Weights of a small sound classifier: nadamw at rate 0.00098.
Rows from block 3 of a small sound classifier, named by matrix and row number. Rows with one number belong to one neuron. Each number is 50 + 15 x the weight over its row's rms, rounded and kept within 0 to 99. All counts start at 0.
After each neuron's rows are labels from the 100 clips, of 14848, where the neuron reaches its highest value: "loudest" is the band of the loudest frequency at the time of the peak. Only what is clearly more common there than usual is listed. The data: simulated sounds of rotating machines with and without faults.
# fc1: MLP up (model.blocks.3.mlp.fc1.weight, 768x384), inputs 128-255
# fc2: MLP down (model.blocks.3.mlp.fc2.weight, 384x768, transposed), outputs 128-255

fc1.604:45 75 63 56 60 35 32 43 16 40 25 63 48 36 64 42 54 43 42 50 45 62 74 45 50 51 33 45 31 49 37 67 34 58 59 45 26 71 68 54 52 52 88 30 65 63 62 57 74 65 16 24 61 50 42 52 56 29 49 51 24 61 44 47 55 60 56 57 40 37 48 30 76 34 57 28 63 17 32 40 58 35 42 51 36 84 66 40 39 75 39 52 53 48 51 50 46 51 64 57 78 28 36 75 31 46 58 33 44 33 39 43 40 72 33 39 68 47 51 23 42 59 62 67 52 44 29 77
fc2.604:49 45 53 49 62 46 52 46 55 53 54 49 33 57 62 37 52 37 51 28 53 50 58 50 47 56 46 82 41 35 41 50 28 52 53 45 77 72 68 58 47 95 58 08 46 68 61 53 56 38 33 43 59 51 39 58 56 47 55 45 45 47 48 56 67 67 58 67 58 46 49 40 47 41 03 58 50 52 86 41 80 32 36 42 30 53 44 60 58 50 58 59 54 54 49 41 20 54 59 30 46 47 97 53 31 65 58 65 50 46 44 68 28 53 42 54 44 54 69 58 22 46 75 53 85 24 58 72
loudest: 500 to 1000 Hz

fc1.53:56 79 44 39 70 37 27 26 65 66 48 54 36 42 31 50 54 35 40 23 63 24 67 26 36 35 59 76 71 59 58 48 58 46 56 36 48 39 58 38 71 53 99 36 45 64 40 32 46 62 40 36 49 45 55 65 69 47 69 27 17 39 70 46 49 59 61 53 42 66 46 31 39 34 57 64 60 58 50 62 32 66 72 49 50 62 40 56 28 61 52 70 29 48 58 45 16 41 65 42 85 52 48 39 65 56 68 50 53 43 54 56 17 49 58 73 65 68 43 63 49 50 48 62 50 65 60 50
fc2.53:42 34 51 63 45 48 70 67 52 56 63 56 40 54 45 46 47 50 56 49 54 52 61 45 59 56 38 62 38 67 51 56 65 62 59 64 77 52 58 53 48 62 39 31 40 78 50 39 56 39 50 67 50 38 62 35 26 44 50 43 43 63 35 45 70 43 24 54 67 49 37 50 50 55 20 33 39 49 66 44 77 46 22 62 29 44 49 79 55 21 60 39 58 44 67 30 31 56 36 47 31 44 74 60 44 53 58 70 42 00 44 39 20 43 35 52 10 34 65 40 44 42 58 37 67 36 46 44
loudest: 250 to 500 Hz

fc1.18:56 48 71 36 90 79 46 62 41 32 46 50 58 49 48 32 56 55 50 57 47 69 66 23 69 76 34 63 57 57 56 54 69 41 65 70 75 77 30 33 42 43 57 64 24 30 62 62 45 41 72 41 38 45 62 35 60 55 56 75 65 69 39 58 60 49 43 36 42 55 38 65 60 46 42 76 45 28 79 65 25 53 54 60 73 55 24 49 29 55 41 50 41 15 63 38 71 76 55 39 54 58 31 51 47 38 58 15 11 72 66 31 62 54 41 63 47 49 74 66 44 58 77 48 39 58 55 27
fc2.18:56 48 44 65 29 52 43 38 46 50 34 39 56 27 30 38 47 58 48 52 27 63 41 60 35 34 54 45 52 34 75 44 40 44 38 28 11 26 36 27 54 23 50 39 58 18 45 49 46 64 15 53 42 47 41 62 86 37 21 44 53 52 56 38 44 33 67 59 45 56 50 41 44 34 77 43 52 44 21 43 17 50 46 61 30 51 29 55 43 68 59 56 53 47 52 56 56 41 60 41 45 49 42 41 34 37 46 39 48 92 47 65 39 68 60 44 95 70 28 55 28 53 20 52 51 60 42 46
loudest: 500 to 1000 Hz

fc1.110:66 68 72 67 56 50 34 27 60 70 39 49 31 50 42 60 35 49 40 47 81 46 36 50 49 36 67 61 34 32 69 71 74 17 50 36 71 46 38 48 46 56 65 58 56 69 13 40 54 56 75 43 60 30 46 61 59 49 24 50 64 51 65 49 38 37 48 74 39 36 44 50 41 37 76 66 45 62 53 63 28 54 97 64 62 18 42 69 42 60 47 57 48 45 40 79 66 37 60 69 95 64 51 33 64 38 53 49 73 48 51 43 19 72 71 49 63 68 42 51 40 46 58 67 37 56 55 28
fc2.110:60 55 63 43 71 23 45 59 36 34 63 63 53 40 58 60 47 55 37 38 50 54 72 42 53 71 35 50 50 51 18 59 52 65 58 45 58 70 79 45 38 73 66 31 59 67 51 54 38 29 45 51 51 53 62 50 42 30 76 69 41 75 44 54 69 46 39 61 41 29 38 49 64 50 20 33 64 58 64 24 96 32 24 51 38 65 43 81 69 49 45 55 54 48 58 35 29 61 42 38 46 32 67 72 28 55 53 74 42 16 48 49 42 39 31 59 23 59 71 34 54 54 64 57 75 46 42 54
loudest: 1000 to 2000 Hz

fc1.101:39 71 34 45 64 28 51 21 26 48 59 52 32 31 23 62 54 30 53 35 55 44 57 38 33 37 50 65 53 34 49 51 71 67 67 35 70 36 57 41 55 47 44 59 73 74 14 48 58 58 57 28 42 62 55 81 65 36 51 33 47 48 75 59 42 86 58 66 26 35 63 41 51 39 70 58 69 45 54 67 24 55 54 47 58 45 61 70 30 89 26 77 51 70 52 45 37 50 56 67 76 42 36 63 57 44 28 72 67 30 56 80 16 32 41 22 61 69 32 37 40 83 50 39 34 74 40 40
fc2.101:39 42 65 45 71 29 34 55 46 48 39 65 42 39 54 43 52 42 38 32 44 55 64 31 34 65 39 59 44 38 24 63 38 78 58 47 52 62 68 51 41 66 49 37 56 88 58 59 50 37 44 47 57 53 42 64 70 41 71 53 35 65 32 60 68 52 31 63 49 38 49 38 69 44 16 49 52 47 73 29 94 36 25 52 29 45 45 81 60 35 65 61 67 43 53 34 17 57 35 54 57 38 93 68 34 66 51 72 34 15 49 54 32 42 26 59 18 71 54 45 35 55 60 48 70 35 45 70
loudest: 1000 to 2000 Hz

fc1.440:57 70 43 21 59 82 31 66 47 46 43 46 38 29 60 50 51 44 49 55 42 80 32 49 49 68 54 41 59 44 57 42 61 57 48 60 54 60 42 25 50 44 65 98 41 50 17 61 61 67 50 22 59 58 50 40 69 51 44 53 15 47 44 20 49 59 55 43 44 70 51 47 45 40 77 61 55 64 31 72 25 46 74 51 68 27 62 60 24 71 48 80 60 21 34 30 65 52 53 99 58 52 39 43 74 18 33 39 60 46 66 51 74 69 51 47 52 44 49 66 64 66 41 39 14 57 44 56
fc2.440:43 37 53 51 20 65 50 72 64 41 54 51 45 35 17 37 53 63 61 56 08 82 41 74 53 35 48 51 58 34 60 44 61 45 45 43 58 38 37 31 38 39 39 55 41 17 45 38 32 75 43 46 38 62 41 32 66 47 18 51 61 56 59 14 51 48 40 68 62 68 44 35 34 36 76 57 44 49 45 53 50 58 35 76 56 32 45 66 56 48 48 48 63 43 62 56 42 36 75 47 30 52 37 31 42 26 40 40 48 68 63 55 60 67 56 17 57 54 50 73 29 58 20 34 35 55 50 41
loudest: 1000 to 2000 Hz; 250 to 500 Hz

fc1.518:64 62 61 27 78 25 35 43 29 26 45 59 46 22 49 60 59 61 30 63 59 40 99 27 54 64 47 58 53 65 50 69 49 50 54 47 45 52 42 37 30 54 62 57 54 40 45 66 49 44 56 48 48 59 62 34 27 44 57 67 39 67 48 70 42 54 49 53 35 29 37 24 78 50 42 61 72 34 52 36 26 21 59 55 68 57 51 43 49 59 26 55 46 45 56 35 57 67 26 34 48 14 36 89 48 53 55 36 33 52 43 42 70 42 26 42 46 47 59 23 55 69 53 59 54 21 32 34
fc2.518:48 60 58 54 63 35 24 21 31 25 37 53 47 47 41 40 64 45 13 26 44 49 57 48 49 76 53 62 44 47 51 67 32 51 55 27 41 87 52 46 51 54 61 56 68 31 39 71 40 55 44 30 54 39 53 64 79 43 45 31 43 64 47 53 57 57 74 63 18 35 57 52 73 54 38 49 79 65 58 48 43 44 47 24 64 48 32 31 44 71 46 69 49 55 38 29 69 61 46 38 69 26 50 64 29 52 56 45 40 83 39 71 54 29 21 40 60 40 30 48 38 75 51 65 50 45 39 73
loudest: 1000 to 2000 Hz

fc1.195:62 50 51 38 61 67 26 44 42 16 25 68 55 33 53 26 54 62 47 44 32 71 54 45 51 53 36 81 51 51 69 45 61 47 68 74 58 57 47 11 43 40 69 72 29 37 53 72 44 59 40 30 43 54 45 31 67 66 45 62 33 57 36 20 52 49 56 36 46 62 55 50 48 62 56 51 45 40 72 41 20 39 45 54 50 44 29 42 33 55 44 67 66 34 57 09 60 36 38 62 40 37 45 57 40 28 55 35 31 60 73 50 68 39 34 41 53 39 58 32 46 63 41 38 41 58 43 41
fc2.195:70 44 62 52 30 54 42 55 42 29 32 51 53 13 33 39 63 66 46 52 20 76 46 69 38 39 37 56 46 41 65 56 48 41 52 43 44 40 40 25 45 45 58 35 49 09 36 50 49 60 19 46 42 49 52 60 70 38 29 51 49 51 44 20 50 41 65 58 54 56 57 36 49 43 64 41 50 37 20 40 36 37 30 52 45 40 29 49 38 67 50 53 56 54 67 38 58 18 61 41 47 48 45 42 36 35 38 28 44 69 53 62 46 62 47 18 83 50 25 45 28 48 01 48 50 44 33 48
loudest: 250 to 500 Hz

fc1.254:36 32 57 72 50 48 46 30 49 55 51 55 42 51 41 29 50 40 50 70 45 25 35 82 37 24 66 34 49 32 29 62 38 26 42 67 20 17 38 64 65 34 61 44 55 65 74 68 65 50 58 44 66 41 25 58 37 43 44 34 56 29 35 78 70 47 60 44 65 81 81 54 37 36 52 29 49 48 50 60 49 58 80 38 20 40 40 31 42 35 73 29 58 55 37 78 30 40 39 51 50 60 23 60 59 52 80 55 63 43 26 47 64 41 51 31 57 37 40 33 31 49 37 48 46 17 53 58
fc2.254:56 47 47 69 48 57 72 54 70 59 71 46 70 69 59 45 37 58 58 41 61 47 30 49 62 55 45 64 56 47 79 35 74 26 36 49 76 57 24 60 54 57 29 34 40 47 61 50 41 44 65 59 41 39 66 51 30 57 41 35 67 24 45 60 44 57 32 10 64 39 49 53 26 26 36 55 43 72 54 59 77 70 52 53 32 38 47 39 60 66 53 43 27 36 57 59 57 58 62 24 38 68 51 30 56 44 49 52 60 71 43 55 38 50 63 66 64 32 47 77 45 25 64 58 70 33 71 30
loudest: 2000 to 4000 Hz

fc1.507:53 61 43 61 52 66 44 43 24 50 55 48 46 74 09 42 65 57 56 77 51 46 49 42 35 45 63 71 63 56 49 45 58 45 48 43 33 33 42 56 42 55 89 35 53 54 76 51 44 70 34 35 52 65 42 46 55 67 24 49 60 47 65 31 61 74 85 66 62 79 39 35 46 29 67 57 44 33 70 52 41 60 62 65 24 75 46 33 47 43 32 58 66 61 62 67 30 26 63 47 49 57 34 53 37 43 48 59 70 38 54 54 34 36 58 44 65 34 48 47 29 31 34 52 59 50 71 61
fc2.507:50 38 42 49 40 69 71 78 61 65 77 46 28 59 46 52 53 58 61 32 55 47 59 30 61 59 45 59 46 83 60 42 78 52 49 63 73 54 51 41 51 49 38 26 32 53 60 35 46 15 65 67 45 40 79 36 36 56 46 50 54 57 29 40 69 44 30 76 79 46 30 52 44 36 26 37 30 62 56 59 62 62 22 54 20 44 52 62 61 38 55 30 44 44 75 40 37 57 56 25 33 62 66 48 57 49 48 55 35 25 43 47 25 29 59 74 36 24 48 60 54 32 42 43 59 42 64 38
loudest: 2000 to 4000 Hz

fc1.293:37 51 41 54 40 61 18 32 29 47 34 63 49 40 50 34 35 26 54 62 53 34 58 76 46 44 33 63 51 24 24 57 45 35 42 68 26 35 69 76 75 40 37 52 40 65 29 40 69 77 30 24 68 65 07 34 45 51 36 21 21 09 47 53 65 51 61 35 37 83 68 37 43 37 46 35 54 37 24 74 34 40 70 31 54 27 69 60 38 49 39 34 60 52 39 49 20 50 55 66 75 34 32 62 77 46 58 56 82 46 46 53 69 57 38 23 47 45 41 24 43 59 59 23 35 38 35 77
fc2.293:51 37 47 65 31 68 72 59 77 67 73 47 66 73 53 55 48 48 64 50 55 43 11 70 67 34 57 50 49 49 72 23 51 38 41 62 79 44 24 73 56 47 34 60 38 43 52 28 42 69 67 58 50 45 58 38 50 67 34 20 69 17 54 48 34 52 25 38 69 63 71 73 15 53 58 55 36 74 43 73 64 67 63 40 58 36 55 38 59 41 55 41 25 59 49 67 65 37 64 60 34 80 33 18 73 41 50 59 68 64 56 48 42 44 67 59 54 33 59 71 60 28 47 43 44 49 61 37
loudest: 250 to 500 Hz

fc1.378:61 68 55 53 51 40 48 09 25 16 42 61 49 46 40 61 53 59 48 27 51 18 78 40 46 49 29 70 50 28 57 72 56 39 59 37 44 54 62 55 33 64 66 46 59 46 29 60 40 38 61 43 60 50 43 62 48 22 50 62 44 55 46 57 62 50 63 63 36 33 40 62 68 42 64 53 62 36 56 34 33 35 66 74 38 52 37 44 52 42 39 57 51 56 42 48 35 58 30 60 68 34 37 77 40 52 61 58 47 52 54 59 47 68 51 59 54 68 61 00 33 56 63 60 46 63 37 43
fc2.378:40 65 58 40 70 31 18 38 30 31 46 57 52 37 39 33 61 41 20 29 49 48 65 42 50 82 40 53 37 52 34 70 33 56 63 27 41 77 67 45 50 49 64 55 66 40 39 66 50 42 44 37 56 38 54 69 64 41 52 56 46 73 36 57 63 52 74 56 18 33 49 36 80 42 43 43 88 56 48 30 53 34 38 27 43 52 32 49 38 67 44 78 60 43 43 29 59 62 46 21 71 21 62 71 32 57 58 43 27 74 31 55 55 34 21 51 54 58 42 48 47 61 54 67 58 35 31 69
loudest: 500 to 1000 Hz

fc1.0:55 55 51 37 71 30 36 53 26 35 36 64 64 58 52 63 73 52 42 47 58 49 99 28 47 72 23 63 53 62 38 86 47 48 65 46 57 66 68 57 40 66 60 56 50 37 33 56 68 34 32 47 63 57 55 41 45 34 51 74 43 72 46 66 64 40 44 42 29 27 35 47 97 70 28 54 70 32 51 31 47 27 38 50 61 81 49 51 53 65 30 48 37 45 52 44 48 72 45 25 60 12 67 90 41 60 54 51 37 64 46 43 64 42 41 62 37 37 60 12 50 59 65 68 66 53 25 47
fc2.0:64 62 64 51 60 32 33 18 22 27 35 55 50 36 38 50 61 48 21 38 53 42 64 47 51 67 41 51 41 44 59 70 32 51 60 20 33 73 45 47 49 46 66 53 72 41 35 83 53 58 42 39 54 42 56 73 69 38 51 44 47 69 45 55 50 49 84 57 19 28 55 39 78 53 54 44 78 54 54 39 47 38 56 29 60 60 33 36 37 62 44 70 54 56 40 35 66 59 36 31 74 24 48 72 29 55 56 43 33 83 36 64 53 35 28 50 77 52 35 43 44 71 50 76 53 53 40 64
loudest: 500 to 1000 Hz

fc1.613:54 65 52 41 64 35 36 44 40 27 39 75 59 52 52 64 55 51 42 47 51 38 96 28 42 69 33 59 44 43 46 81 27 50 68 41 46 65 72 65 40 53 53 63 55 41 43 62 54 26 29 51 49 58 51 58 45 35 43 71 42 70 33 73 57 42 64 52 28 31 36 46 95 55 48 53 67 34 52 28 48 35 63 56 42 82 40 37 54 58 40 44 45 30 52 45 46 63 33 38 67 23 61 91 37 77 59 43 39 56 43 46 59 74 48 64 55 70 64 17 43 56 74 63 64 58 29 53
fc2.613:51 56 55 55 66 43 37 19 25 37 40 55 51 43 37 52 66 48 32 37 63 33 63 49 59 56 45 64 40 48 67 75 36 31 60 27 36 70 52 53 55 45 70 57 62 33 28 78 56 48 47 42 57 35 54 73 63 38 52 35 53 59 42 66 50 54 87 62 26 41 57 46 79 51 54 40 72 64 42 49 37 43 63 29 58 59 33 24 34 65 45 61 46 53 44 44 69 70 48 32 72 29 37 74 42 54 61 44 38 93 21 62 47 35 26 57 81 50 37 43 44 66 60 77 62 52 35 66
loudest: 500 to 1000 Hz

fc1.703:49 57 67 75 57 78 37 19 45 33 41 60 45 58 69 28 54 64 63 48 42 76 34 42 53 55 64 60 70 03 58 31 66 64 58 49 49 52 54 52 64 51 42 95 54 48 45 57 72 69 43 51 64 69 31 50 82 70 60 68 72 45 52 53 44 78 67 43 54 53 64 68 61 86 63 69 37 62 71 53 20 60 78 66 55 51 59 58 27 57 51 83 72 72 50 66 49 28 42 80 62 59 57 47 67 39 54 70 59 49 75 67 75 40 63 43 63 87 37 75 56 71 47 46 28 96 41 62
fc2.703:61 26 50 73 64 51 49 68 45 53 46 76 63 41 39 41 68 48 63 70 42 55 50 60 48 31 18 46 20 72 40 63 54 30 70 58 55 48 28 51 77 29 56 42 27 41 40 40 61 43 45 64 69 30 55 53 34 38 50 47 43 57 29 67 68 17 48 27 63 62 59 62 50 38 42 34 30 54 37 36 54 30 34 24 53 60 22 32 30 33 75 28 66 41 72 47 59 41 44 23 58 58 40 51 54 51 77 24 31 60 37 35 62 52 46 65 58 53 37 31 28 27 65 59 62 42 31 38
loudest: 1000 to 2000 Hz

fc1.286:64 60 60 60 28 61 47 37 50 62 66 50 49 21 38 36 39 51 65 67 26 68 51 64 61 50 38 67 41 31 15 44 85 45 46 51 34 52 54 15 66 39 71 39 58 59 41 29 47 58 41 25 52 28 28 47 49 55 65 50 45 60 66 27 66 61 78 74 63 49 49 20 31 30 47 35 39 51 37 67 63 57 78 75 69 50 59 75 41 56 30 59 76 43 49 53 32 21 66 43 58 38 43 52 86 46 53 24 70 28 63 58 68 51 34 47 80 58 21 35 61 45 49 33 47 40 56 43
fc2.286:42 47 50 49 54 40 62 64 63 55 76 51 49 65 50 62 36 58 48 42 53 51 52 43 42 68 45 53 46 58 20 45 63 69 38 55 60 59 56 48 46 64 36 41 46 85 63 38 44 43 70 57 48 43 57 40 45 57 75 53 45 58 44 51 60 59 21 45 57 44 39 57 47 52 26 43 45 52 69 49 87 52 31 53 39 40 57 81 68 30 58 47 58 41 51 49 24 52 43 60 32 58 74 40 49 63 47 71 57 00 56 48 32 37 56 55 08 57 51 59 58 45 62 36 72 49 63 36
loudest: 500 to 1000 Hz; 250 to 500 Hz

fc1.371:60 52 40 32 55 75 19 73 68 58 17 64 34 39 65 52 30 38 43 54 50 51 55 62 49 72 45 69 55 63 70 65 57 37 47 50 70 51 10 06 61 19 62 56 49 58 26 60 59 49 45 60 41 50 59 56 69 61 45 52 46 62 46 47 53 46 69 49 55 47 30 39 44 05 80 62 55 32 38 62 31 61 72 39 58 25 52 62 42 39 63 55 62 39 48 36 53 57 63 51 52 63 58 27 56 37 51 36 19 46 31 70 72 65 53 60 67 66 43 70 43 59 53 65 31 35 49 42
fc2.371:59 50 42 67 61 61 49 50 65 53 57 36 49 28 36 38 41 80 56 61 28 61 23 52 60 47 68 44 55 47 55 34 35 60 43 28 18 30 30 34 43 33 54 42 50 19 80 57 26 42 34 51 40 34 74 56 54 48 23 61 57 48 42 35 59 31 46 67 66 73 40 39 30 11 47 32 44 55 61 38 18 59 34 79 14 47 36 37 49 78 63 38 65 12 59 53 75 13 52 26 39 67 37 24 34 54 46 53 38 54 53 24 40 46 70 55 61 70 41 62 13 50 26 37 65 35 54 39
loudest: 250 to 500 Hz

fc1.321:60 67 76 52 64 72 54 41 44 27 37 53 59 59 64 31 54 50 51 46 42 74 59 45 64 69 42 67 69 39 68 45 62 46 59 68 61 65 41 44 52 51 43 69 32 35 50 71 39 38 52 29 53 64 58 31 71 62 33 58 45 46 46 49 49 60 60 27 39 53 40 60 53 55 43 76 51 45 84 57 36 47 52 57 63 45 16 38 28 53 39 46 50 45 63 25 80 62 71 58 46 48 33 39 38 22 45 29 35 63 53 47 48 52 50 54 50 46 68 71 35 56 63 43 42 63 48 48
fc2.321:77 39 50 64 36 47 48 41 50 50 30 36 54 26 43 42 45 67 53 65 32 58 36 61 38 33 50 24 36 41 73 56 48 43 50 30 24 38 35 25 51 30 63 38 48 17 46 50 40 66 20 50 39 48 49 68 64 39 32 55 57 43 57 35 35 30 65 51 59 44 48 48 35 29 74 34 46 42 20 38 16 49 49 68 43 54 30 36 50 70 58 40 51 51 57 47 68 31 51 45 50 63 26 33 55 35 49 40 42 91 52 52 53 76 65 40 99 60 29 48 30 53 17 57 48 52 48 38
loudest: 500 to 1000 Hz

fc1.549:61 66 51 35 71 43 37 02 10 29 54 68 39 30 37 55 48 38 32 30 52 16 75 60 51 50 42 71 50 39 67 60 69 34 67 45 59 43 43 36 33 21 78 38 69 60 39 57 33 44 62 25 49 65 65 62 49 33 58 29 36 50 47 73 57 59 60 53 30 44 61 31 52 15 69 44 75 42 34 60 10 49 46 49 36 48 48 52 32 75 38 59 51 65 45 24 28 70 55 64 69 23 19 82 56 47 51 43 39 43 46 64 41 55 55 35 50 57 53 07 31 80 57 60 41 44 45 39
fc2.549:36 44 67 54 67 42 33 55 41 41 41 65 28 34 50 16 64 41 37 34 40 55 67 46 34 64 36 65 33 39 31 60 34 61 72 44 55 70 69 48 58 83 58 40 51 68 42 61 65 50 36 52 66 31 38 56 59 39 48 69 45 72 30 53 71 54 62 65 38 52 50 28 68 45 17 44 62 56 83 26 77 27 34 44 45 47 33 61 39 50 68 68 78 42 65 32 49 55 51 28 67 29 81 67 36 60 65 48 35 41 39 64 45 47 20 41 35 64 35 36 35 54 59 51 71 31 38 78
loudest: 1000 to 2000 Hz

fc1.656:88 68 53 34 38 59 26 39 33 64 39 57 38 36 17 29 67 54 57 32 72 39 30 49 41 45 35 40 40 39 18 55 75 59 54 62 61 64 48 23 42 60 83 23 44 65 40 46 36 51 51 00 50 57 51 28 51 62 37 45 08 51 74 25 52 51 64 93 52 59 48 40 44 19 55 40 53 39 41 62 79 52 54 47 31 82 62 40 47 23 31 60 42 70 42 36 33 34 56 45 46 54 47 34 58 33 64 57 75 38 41 56 44 57 74 40 46 36 26 41 41 24 37 75 28 54 68 46
fc2.656:46 38 49 55 60 37 68 62 62 53 73 60 36 58 45 48 54 46 51 40 62 53 53 46 51 57 50 48 41 60 32 47 65 69 54 55 58 64 57 57 59 62 41 39 44 98 56 43 53 33 63 50 57 38 53 48 33 52 63 47 50 53 35 52 64 44 18 46 67 56 46 51 48 50 17 43 40 58 68 42 88 49 30 48 44 40 55 69 60 20 68 39 62 42 63 35 36 53 35 53 43 47 69 50 54 65 55 70 52 00 39 35 32 42 33 50 06 53 48 42 51 46 63 40 73 45 55 54
loudest: 250 to 500 Hz

fc1.112:43 61 47 48 75 41 40 54 57 52 49 48 40 48 27 48 96 51 44 76 36 52 52 31 36 42 59 63 41 52 60 23 43 57 58 52 41 42 46 31 35 61 98 38 55 63 67 47 45 55 54 30 63 34 58 48 51 56 41 53 56 45 45 36 44 66 68 57 59 71 45 35 44 62 63 57 57 48 53 46 66 58 50 48 31 94 56 13 54 51 47 54 48 45 53 60 33 39 64 46 45 56 31 73 38 58 64 48 50 22 60 40 28 36 41 53 71 26 42 63 46 39 30 54 61 55 75 68
fc2.112:36 53 43 50 42 53 61 64 67 58 70 46 33 65 46 64 38 53 47 34 58 42 57 38 64 63 61 53 51 69 59 42 72 59 37 60 64 37 54 50 41 54 21 43 52 81 69 33 41 41 79 57 40 60 62 32 33 52 54 56 48 44 45 34 65 56 18 54 64 40 35 55 42 41 30 51 42 55 66 66 70 70 37 69 31 34 67 77 74 36 47 45 40 43 57 50 36 59 50 44 25 54 77 49 50 57 39 71 56 00 49 44 27 29 60 62 21 37 60 66 58 37 53 37 61 49 74 48
loudest: 250 to 500 Hz

fc1.214:61 23 67 49 59 62 54 49 49 48 49 51 64 41 47 35 43 51 64 47 67 60 33 61 73 53 44 45 27 57 53 47 62 42 51 57 55 75 28 51 76 54 45 43 22 30 41 60 54 52 64 57 53 31 55 47 51 47 44 46 55 41 14 65 51 32 50 26 59 66 45 62 24 40 42 41 17 41 46 68 47 43 55 60 75 35 43 56 37 40 98 36 51 31 70 55 76 57 50 53 53 68 24 25 48 48 67 43 43 74 49 44 51 65 49 59 31 48 60 54 32 56 77 52 46 39 46 35
fc2.214:64 29 54 65 39 69 54 60 54 63 46 48 51 41 43 28 59 72 77 75 36 67 36 55 38 17 44 33 41 44 67 40 48 32 56 62 29 23 38 44 64 32 47 51 20 26 52 39 57 59 36 68 61 42 48 51 58 64 48 54 64 37 42 46 48 25 55 59 77 78 59 42 37 43 67 58 25 45 32 49 38 47 56 58 47 52 24 35 35 53 63 32 56 56 73 49 74 29 64 46 51 74 35 26 59 37 59 24 39 84 55 56 61 72 54 42 80 65 24 49 44 30 41 52 43 48 36 36
loudest: 1000 to 2000 Hz

fc1.354:34 58 25 21 75 38 35 33 34 45 39 69 47 33 46 65 55 31 54 35 51 28 79 41 60 46 51 45 51 74 51 65 32 52 86 48 44 58 79 45 46 57 75 40 39 52 20 42 66 35 28 50 73 58 60 38 22 15 47 54 40 38 42 50 52 57 53 49 29 43 48 21 64 30 54 32 68 64 41 42 34 44 42 42 51 61 54 29 50 79 45 47 47 25 58 24 63 71 55 25 76 28 59 67 37 74 45 35 42 47 31 45 35 67 43 40 43 62 63 07 46 51 68 32 45 59 32 65
fc2.354:46 36 58 64 63 40 48 48 42 54 53 59 38 38 49 30 67 44 45 33 52 50 56 57 46 44 41 64 24 56 49 65 33 41 69 40 59 82 53 56 54 68 62 33 47 59 42 59 67 44 36 52 64 28 49 65 65 43 37 37 57 53 26 56 76 42 62 59 45 60 72 36 67 43 14 35 64 71 77 33 64 38 31 41 45 44 24 51 32 54 70 56 70 52 61 30 56 54 53 28 63 36 72 66 28 48 64 61 32 50 31 72 32 32 23 44 47 51 32 43 24 52 55 52 67 38 34 76
loudest: 250 to 500 Hz

fc1.764:50 68 50 58 35 67 37 29 47 50 48 38 26 36 48 46 49 37 51 55 44 40 52 47 56 23 46 71 58 35 65 54 49 39 35 71 49 24 67 44 54 79 94 52 52 65 40 37 42 51 73 26 55 47 19 54 43 59 44 54 31 32 66 42 52 58 54 70 61 56 52 24 41 57 86 45 40 57 51 66 44 57 76 66 41 59 52 31 48 32 43 43 35 42 30 74 40 61 55 47 71 54 40 43 66 68 69 44 54 39 74 46 44 65 66 82 71 54 47 62 64 34 49 63 21 46 78 48
fc2.764:34 50 45 49 61 36 52 56 54 56 74 54 37 59 56 60 48 46 45 33 58 44 59 43 46 57 47 51 55 59 34 53 45 78 54 57 62 60 65 63 47 69 55 36 57 99 60 51 54 33 56 52 49 51 47 56 44 41 69 52 37 59 50 46 61 52 30 51 59 48 39 46 46 45 22 31 41 59 61 38 81 61 35 54 26 45 58 66 69 37 54 48 50 43 47 48 25 62 44 50 44 43 79 53 39 68 44 75 52 00 37 38 28 37 43 69 13 53 61 51 40 51 66 43 79 45 55 66
loudest: 250 to 500 Hz

fc1.70:60 66 46 48 51 75 33 38 36 55 45 55 38 56 33 44 61 48 52 92 38 39 66 41 42 44 60 65 56 51 53 41 57 40 54 71 36 33 46 34 35 58 97 45 48 51 48 43 49 58 34 22 58 64 44 36 38 82 28 48 41 38 51 30 48 63 68 81 64 82 38 17 38 48 72 59 63 27 54 66 51 61 66 66 48 67 64 26 40 49 21 52 71 48 59 41 36 29 71 47 48 40 29 63 43 47 49 58 60 33 45 63 44 54 48 43 67 41 46 55 43 40 29 40 39 45 73 49
fc2.70:44 43 50 51 57 55 69 77 60 56 75 41 26 62 48 55 47 54 52 37 57 50 62 25 47 59 53 60 43 75 51 44 79 59 46 57 63 46 59 46 45 59 40 28 45 83 64 36 49 22 65 59 45 46 65 47 30 57 55 53 49 56 37 42 57 43 25 62 68 45 28 58 51 38 26 44 32 49 64 47 75 61 32 67 22 45 55 82 60 30 56 39 52 42 71 40 24 58 41 48 35 50 74 45 55 69 59 73 42 00 47 47 32 41 53 76 17 50 52 59 50 43 55 38 66 49 63 41
loudest: 250 to 500 Hz